{
  "train_examples": 195000,
  "image_size": 64,
  "encoder_norm": "batchnorm",
  "encoder_widths": [80, 160, 320],
  "decoder_width": 320,
  "init": "orthogonal",
  "eps": 1e-08,
  "max_precond_dim": 1024,
  "max_steps": 9300,
  "warmup_steps": 930
}
Rows from block 6 of the image encoder of a small encoder-decoder image transcriber, named by matrix and row number. Rows with one number belong to one channel. Each number is 50 + 15 x the weight over its row's rms, rounded and kept within 0 to 99. All counts start at 0. After the name is the row's rms in percent of the matrix's.
After each channel's rows are labels from the 100 images, of 14976, where the channel reaches its highest value: "responds to" is what is common among them; "peak on" is the class under the peak. Only what is clearly more common there than usual is listed. The data: analogue clock faces. In brackets: how many of the 100, against the usual share in percent.
# convs0: first 3x3 conv, stride 2 (encoder.blocks.6.convs.0.weight, 320x160x3x3, each kernel summed), inputs 0-39
# convs1: second 3x3 conv (encoder.blocks.6.convs.1.weight, 320x320x3x3, transposed, each kernel summed), outputs 0-45

convs0.170 092:46 52 60 31 44 34 52 45 15 47 42 48 46 75 34 17 70 35 41 51 59 46 61 53 14 50 37 52 63 44 24 61 46 74 69 68 62 61 45 43
convs1.170 095:65 68 39 62 40 57 29 72 30 76 54 46 51 36 52 69 44 35 46 52 74 42 42 58 56 26 41 31 70 53 41 38 52 60 34 33 59 53 66 53 35 63 34 44 37 38
responds to: minute hand past 7 (47 vs 8.1); minutes: 35 to 39 (47 vs 8.1); hour 4 (34 vs 8.7)
peak on: face (97 vs 47)

convs0.117 097:82 46 37 38 36 49 10 47 49 29 46 49 33 65 48 51 30 66 36 39 33 68 48 40 38 52 72 80 40 29 44 42 57 26 59 46 39 53 54 36
convs1.117 095:46 50 26 52 44 46 20 55 40 72 54 37 49 34 37 47 66 47 47 43 41 38 49 57 51 57 42 89 35 64 46 60 54 17 69 44 45 29 54 19 20 70 41 56 49 66
responds to: minute hand past 9 (68 vs 8.6); minutes: 45 to 49 (68 vs 8.6)
peak on: face (95 vs 47)

convs0.0 111:57 41 65 23 31 42 51 40 36 61 56 77 04 47 67 34 27 48 31 38 34 46 33 25 81 78 44 70 60 43 66 42 61 71 82 72 41 29 53 55
convs1.0 095:31 52 47 42 50 56 93 55 57 37 38 29 25 51 58 48 50 37 52 76 49 47 51 40 41 48 49 36 45 55 47 36 52 44 43 26 49 41 31 52 48 61 60 24 47 41
responds to: minute hand past 9 (73 vs 8.6); minutes: 45 to 49 (73 vs 8.6)
peak on: face (97 vs 47)

convs0.63 107:42 49 49 48 61 43 05 50 70 46 33 54 25 67 26 54 54 34 53 26 56 47 84 56 51 51 17 15 42 46 38 43 46 53 40 70 61 50 50 43
convs1.63 101:69 72 44 57 43 57 42 46 42 55 51 64 51 67 50 60 47 69 81 49 50 51 29 65 48 84 64 57 50 44 65 70 99 62 86 44 59 68 46 60 51 36 52 57 82 40
responds to: hour 7 (34 vs 8.5); minute hand past 3 (28 vs 8.5); minutes: 15 to 19 (28 vs 8.5)
peak on: face (91 vs 47)

convs0.9 093:37 27 60 44 29 66 56 48 81 53 64 64 54 59 42 37 55 38 59 63 37 60 51 26 62 35 26 36 39 41 34 65 37 70 63 59 57 37 28 48
convs1.9 102:51 33 64 58 55 47 39 64 54 60 26 39 47 78 24 48 56 60 66 68 32 55 28 73 67 67 51 46 53 47 71 63 52 52 58 48 49 52 63 56 53 57 55 74 51 49
responds to: minute hand past 9 (77 vs 8.6); minutes: 45 to 49 (77 vs 8.6)
peak on: face (92 vs 47)

convs0.116 091:57 50 37 41 38 41 18 35 62 56 49 53 26 73 40 79 56 36 38 31 44 50 47 56 66 30 51 54 56 52 46 59 48 37 11 58 51 45 50 15
convs1.116 091:21 39 69 71 43 44 63 48 31 42 59 58 41 49 49 45 53 46 46 90 27 43 66 62 47 27 56 33 38 46 39 50 46 52 63 73 32 60 62 65 67 30 29 60 42 54
responds to: minute hand past 9 (58 vs 8.6); minutes: 45 to 49 (58 vs 8.6)
peak on: face (100 vs 47)

convs0.285 097:50 43 40 46 37 81 43 30 46 71 56 64 22 47 48 53 42 63 60 56 32 40 66 33 65 44 46 57 31 63 45 68 52 52 77 53 44 50 30 57
convs1.285 097:64 44 74 48 42 48 66 33 39 33 29 58 60 61 74 53 82 45 64 49 42 67 46 57 44 48 55 42 52 75 67 53 42 37 49 30 46 53 28 28 45 53 41 57 61 28
responds to: minute hand past 9 (72 vs 8.6); minutes: 45 to 49 (72 vs 8.6)
peak on: face (93 vs 47)

convs0.309 095:34 59 50 23 54 79 68 55 35 61 47 61 45 60 48 50 52 54 92 88 54 50 40 69 47 70 35 45 47 36 39 55 34 84 29 56 70 50 58 55
convs1.309 089:35 11 44 64 42 58 35 81 21 40 41 00 50 68 62 47 57 63 42 47 47 71 42 66 38 77 51 29 52 48 53 40 67 40 24 65 70 42 65 47 46 72 54 52 60 61
responds to: minute hand past 7 (53 vs 8.1); minutes: 35 to 39 (53 vs 8.1)
peak on: face (95 vs 47)

convs0.186 118:64 56 33 42 19 43 43 65 61 71 69 84 27 79 35 63 70 39 61 65 68 50 47 51 65 41 52 42 58 42 71 62 30 45 72 53 43 61 43 18
convs1.186 106:51 40 54 66 40 59 66 48 54 56 79 15 45 49 69 40 77 61 47 48 42 53 53 30 28 41 53 68 28 18 62 57 53 56 51 43 11 67 40 46 59 49 44 62 47 55
responds to: minute hand past 9 (84 vs 8.6); minutes: 45 to 49 (84 vs 8.6)
peak on: face (89 vs 47)

convs0.195 094:52 47 43 66 39 47 50 38 41 42 46 47 59 58 63 44 60 55 52 55 40 79 91 66 18 43 29 50 63 53 27 52 63 45 30 57 46 71 53 68
convs1.195 097:34 74 37 46 05 64 62 53 47 72 25 24 53 43 38 62 48 52 12 34 55 31 55 31 47 57 37 64 30 42 55 49 53 47 45 59 77 70 33 65 52 54 43 41 51 21
responds to: hour 7 (45 vs 8.5); hour 6 (28 vs 8.1)
peak on: face (97 vs 47)

convs0.280 092:60 39 33 35 49 52 22 24 67 69 45 52 50 70 41 39 54 48 40 40 49 73 61 65 76 67 58 43 31 45 28 40 38 70 58 74 32 64 73 39
convs1.280 092:26 49 57 22 68 31 33 67 43 36 61 29 29 34 57 39 24 61 42 51 47 29 33 79 20 65 69 42 58 74 35 42 56 36 32 60 22 46 58 47 51 41 53 70 54 91
responds to: minute hand past 9 (50 vs 8.6); minutes: 45 to 49 (50 vs 8.6)
peak on: face (82 vs 47)